config.yaml
residual_init: "none"
precondition_frequency: 16
warmup_steps: 550
Rows from block 2 of a small rotation predictor, named by matrix and row number. Rows with one number belong to one channel. Each number is 50 + 10 x the weight over its row's rms, rounded and kept within 0 to 99. All counts start at 0. After the name is the row's rms in percent of the matrix's.
Before each channel's rows are labels from the 100 images, of 14848, where the channel reaches its highest value: "top examples" is what is common among them. Only what is clearly more common there than usual is listed. The data: rendered scenes of toy objects such as cars, trees, mugs and chairs. In brackets: how many of the 100.
# convs1: 3x3 conv (model.blocks.2.convs.1.weight, 48x48x3x3, each kernel summed), inputs 0-47
# convs2: expand pointwise conv (model.blocks.2.convs.2.weight, 192x48x1x1, transposed), outputs 0-191

top examples: white object (38); ladder (25)
convs1.23 091:40 42 38 35 69 48 51 50 52 40 38 52 50 50 52 64 48 63 43 63 39 47 50 62 54 47 52 36 33 25 44 57 31 52 44 65 33 59 37 42 50 42 41 48 52 45 38 45
convs2.23 093:46 36 43 38 40 48 57 48 50 59 61 54 68 49 53 45 53 44 52 53 52 45 38 59 57 48 51 40 45 50 46 45 40 46 42 52 70 63 57 63 51 40 49 42 54 73 34 50 59 52 46 58 51 52 57 38 67 65 60 33 52 44 47 50 51 33 46 65 57 85 73 51 53 44 33 65 46 39 34 48 42 52 56 38 48 49 68 58 40 58 42 73 59 45 48 50 52 38 66 53 57 45 60 55 44 65 44 48 48 43 50 57 63 62 38 64 53 24 52 61 40 57 51 46 65 43 39 49 60 51 40 60 59 47 67 60 63 39 58 53 54 62 57 47 47 58 43 38 49 39 52 43 62 26 46 34 50 51 37 39 51 62 35 52 45 50 45 48 57 64 27 63 37 47 53 32 58 36 43 51 50 52 54 35 53 37 54 39 56 31 37 53

top examples: its colour: white (25)
convs1.25 073:51 46 63 56 34 50 45 52 63 45 38 50 49 48 81 43 58 45 58 58 57 45 52 30 55 61 40 53 43 64 61 42 54 51 70 55 34 38 41 57 56 56 63 48 35 49 38 45
convs2.25 095:30 51 52 50 76 41 55 35 52 40 45 57 52 43 41 39 61 67 51 53 50 41 47 42 48 68 49 46 39 44 60 50 48 52 39 35 52 63 57 63 51 51 45 34 50 40 45 50 43 56 47 62 39 44 67 66 63 42 52 48 53 31 75 40 39 74 65 57 48 31 48 46 46 46 55 63 51 48 68 40 54 50 59 55 41 40 53 57 71 68 33 65 54 35 46 45 49 43 58 49 51 71 52 40 61 44 53 54 59 51 56 56 41 58 49 40 40 61 38 43 50 47 50 51 55 43 37 58 64 61 47 66 75 50 69 39 49 43 41 37 50 38 34 43 52 60 45 56 43 46 50 56 38 50 55 47 43 47 51 82 52 38 61 51 54 34 43 33 48 46 52 50 64 48 59 73 38 37 40 56 47 44 47 57 46 48 60 45 69 54 45 40

top examples: bottle (29)
convs1.44 098:52 67 39 57 54 33 34 54 37 41 52 51 35 34 59 61 64 64 45 40 54 57 57 46 56 35 56 41 34 51 51 57 45 58 57 57 53 52 45 40 49 78 64 42 48 45 54 59
convs2.44 093:79 61 50 53 28 45 42 57 68 64 55 47 46 31 45 50 51 45 52 45 43 45 45 45 44 36 61 60 54 44 62 46 56 57 49 51 58 30 44 40 50 42 54 66 46 64 63 65 65 51 41 58 48 54 57 66 29 46 58 43 56 44 56 52 58 56 54 55 67 67 50 51 63 37 43 54 53 58 61 44 52 37 70 51 37 45 61 57 55 62 47 51 42 76 49 33 47 33 69 58 42 41 59 49 40 46 52 49 57 39 46 48 47 63 49 57 45 50 52 43 43 53 54 48 56 50 47 54 44 49 49 59 52 38 67 47 49 36 62 43 67 42 56 44 40 48 26 52 36 41 28 48 37 45 47 39 30 37 44 41 38 63 21 51 33 43 50 42 36 49 54 45 50 64 57 53 63 53 54 39 57 65 54 53 66 53 35 57 31 65 45 57

top examples: white object (35)
convs1.2 088:44 52 30 57 55 66 41 60 43 54 58 52 43 43 40 58 55 52 63 55 49 43 55 48 49 47 53 53 60 31 31 54 54 52 44 46 42 47 66 74 39 49 67 59 62 66 28 50
convs2.2 095:50 72 46 33 51 38 57 52 39 51 53 46 58 67 59 61 53 29 48 55 36 68 40 60 46 53 52 45 52 33 59 54 57 50 64 56 65 59 44 59 54 59 51 44 54 50 53 35 52 46 56 64 52 47 47 41 64 49 55 54 45 47 44 65 50 69 37 40 44 45 47 46 55 60 35 60 52 47 28 50 42 41 53 42 36 51 47 56 62 45 40 51 55 46 56 48 50 43 43 51 56 82 52 57 40 61 21 56 34 51 63 55 55 45 45 58 58 86 35 32 36 49 49 42 57 54 37 52 57 47 62 58 43 50 46 49 37 61 53 46 31 60 41 71 55 58 38 58 62 44 50 49 54 34 49 49 46 42 54 72 58 46 63 47 41 48 61 30 48 40 57 50 45 47 46 71 39 41 35 51 66 53 63 50 71 53 56 55 49 56 36 52

top examples: light from behind the camera (53); white object (40)
convs1.42 095:70 56 44 55 66 42 62 70 60 46 37 63 38 40 46 55 47 41 54 70 59 57 53 45 61 54 42 44 33 45 38 49 64 46 44 59 53 44 47 56 73 54 52 63 64 53 44 47
convs2.42 115:77 45 57 58 67 59 48 47 51 47 49 49 46 66 47 51 55 53 53 51 43 33 51 41 49 50 69 42 67 46 43 38 53 52 55 58 53 39 39 58 44 72 50 58 53 53 51 33 51 40 43 55 41 48 61 40 40 55 47 47 50 76 48 53 47 41 52 65 74 43 58 66 49 51 46 36 43 44 55 49 59 49 50 42 61 52 43 50 59 57 48 51 44 51 55 28 54 54 55 51 52 49 53 62 55 47 55 63 53 46 77 58 63 50 47 42 54 50 49 43 29 45 48 63 59 49 53 44 43 58 63 63 37 50 40 41 77 38 63 45 56 44 71 53 42 48 66 59 52 45 30 32 43 51 80 50 45 44 29 55 73 34 44 45 43 58 74 42 49 49 43 43 61 64 46 60 57 44 54 57 60 66 46 56 71 44 56 57 40 35 65 55

top examples: hammer (50); black object (35)
convs1.41 129:53 54 54 51 31 52 42 40 57 47 42 40 58 45 54 49 62 44 45 44 56 43 54 44 44 40 70 76 45 72 41 51 49 41 72 53 54 42 40 53 40 54 66 51 55 43 73 45
convs2.41 110:71 52 44 52 51 38 59 69 55 41 40 47 38 40 49 52 41 52 37 33 53 37 47 55 49 51 47 53 45 29 54 43 42 51 42 51 54 50 45 52 56 27 52 49 42 58 44 51 49 47 45 59 34 41 42 31 51 53 40 56 45 35 47 45 51 61 52 46 63 43 45 54 39 54 46 50 50 48 59 43 47 27 54 44 74 39 58 37 55 53 49 47 47 40 62 52 48 37 48 48 49 46 53 49 66 39 80 56 45 39 29 52 41 44 59 60 46 45 46 45 49 38 43 47 38 47 23 61 61 44 51 46 59 40 47 38 51 42 43 34 58 28 31 54 61 52 63 59 30 45 35 49 55 56 40 51 46 36 27 54 26 47 49 44 34 42 62 54 34 37 47 42 54 37 46 48 39 67 65 42 63 54 34 37 41 58 31 49 41 42 41 38

top examples: hammer (38)
convs1.46 097:56 38 42 52 51 45 52 25 39 46 52 53 37 50 48 50 56 55 51 59 59 53 78 64 47 53 55 48 33 40 64 48 44 48 62 63 50 43 62 46 49 47 76 61 47 51 67 51
convs2.46 094:44 35 49 44 63 36 53 44 57 56 49 48 46 38 41 47 34 57 63 44 58 58 67 47 55 38 59 47 46 36 63 59 38 46 45 52 55 33 63 47 54 47 41 66 52 61 35 42 50 53 55 60 36 42 37 53 28 55 48 53 53 51 51 40 64 44 38 55 23 68 37 62 47 56 43 71 58 39 53 43 65 23 52 47 44 42 52 42 68 61 70 56 54 53 36 52 48 40 35 44 55 51 32 51 40 50 49 36 45 54 48 40 44 41 41 72 46 41 46 39 40 38 52 56 57 48 46 47 68 64 40 32 28 46 44 46 51 40 38 59 43 83 76 64 44 43 46 44 54 49 49 63 58 39 56 46 45 42 36 50 56 41 57 39 34 38 49 55 36 49 61 60 57 42 53 55 49 48 47 55 40 53 46 44 54 57 55 44 41 50 50 33

top examples: ladder (26)
convs1.7 096:35 49 44 45 30 48 44 46 62 31 39 39 60 49 67 40 60 40 47 42 63 56 30 39 59 59 53 71 35 52 53 51 49 45 61 58 51 59 36 49 38 52 48 44 41 39 60 48
convs2.7 101:56 46 59 40 59 48 42 59 42 50 21 43 45 45 44 65 50 38 54 38 49 36 40 48 47 55 64 29 43 49 49 42 39 45 35 40 24 50 42 49 47 54 39 39 48 49 43 48 49 45 51 54 39 65 49 24 47 62 38 39 44 46 55 62 50 55 51 40 53 47 51 55 64 40 49 46 43 49 38 59 49 24 48 50 63 48 63 51 30 37 28 80 49 62 51 44 46 46 52 30 43 59 37 52 61 56 58 41 57 48 43 64 55 52 55 56 43 47 27 44 37 49 42 47 53 53 46 57 44 44 36 70 44 48 63 41 56 42 45 62 21 56 44 31 53 33 47 47 32 48 56 38 33 55 59 39 47 50 47 51 63 68 63 41 51 50 39 52 46 46 37 40 44 47 42 50 57 56 65 47 52 50 36 52 40 60 55 65 63 46 36 62

top examples: hammer (38)
convs1.35 131:55 52 57 50 45 53 40 37 54 52 52 34 64 40 58 43 52 45 44 43 67 47 70 51 47 39 72 53 50 74 50 40 50 50 58 52 40 60 47 48 56 51 77 60 50 31 63 51
convs2.35 121:57 37 40 43 38 43 53 61 48 53 30 44 46 41 38 49 34 72 46 41 54 51 38 39 54 56 32 64 57 30 55 44 49 54 43 67 40 34 37 54 47 49 48 46 56 40 45 60 53 45 56 62 36 42 43 42 49 45 47 44 67 43 63 24 44 56 50 46 56 46 36 48 32 47 44 42 47 40 76 49 46 47 62 46 49 35 76 40 53 61 35 40 44 71 41 47 47 37 62 59 51 48 55 45 68 30 71 40 52 44 51 45 34 39 57 54 42 49 42 35 55 46 40 54 49 50 45 63 54 52 39 63 56 39 47 45 57 40 44 40 65 44 47 59 57 43 59 59 44 48 34 49 60 47 54 45 47 41 44 54 46 61 58 45 35 33 43 48 41 40 47 40 48 48 39 64 64 29 59 39 65 46 48 50 21 58 52 59 37 59 47 59

top examples: candle (40)
convs1.8 115:50 55 47 62 42 53 63 35 41 73 51 57 42 51 32 63 40 67 72 52 44 55 55 46 51 61 48 46 53 49 52 53 53 66 53 60 51 38 72 65 42 65 51 44 41 57 49 38
convs2.8 093:51 57 47 39 57 37 48 42 50 23 51 51 22 30 57 49 42 61 58 42 52 59 61 54 56 50 40 57 58 40 42 59 66 55 54 68 60 48 53 43 52 49 30 44 47 47 57 55 53 46 64 52 47 49 45 56 40 58 51 52 38 49 48 37 50 44 48 60 56 66 52 47 32 63 35 60 36 48 61 66 68 37 65 57 38 39 44 39 59 57 30 52 67 52 32 59 60 63 39 60 51 49 51 36 61 36 58 42 35 51 32 33 68 59 34 46 43 59 45 50 40 43 59 46 30 47 60 54 57 55 29 60 28 56 49 63 74 46 46 52 48 54 53 50 56 55 34 48 45 38 52 47 71 33 57 46 54 44 31 40 55 60 41 45 39 32 40 51 38 56 48 56 54 59 60 59 56 45 40 49 50 61 54 60 46 52 63 53 51 58 39 56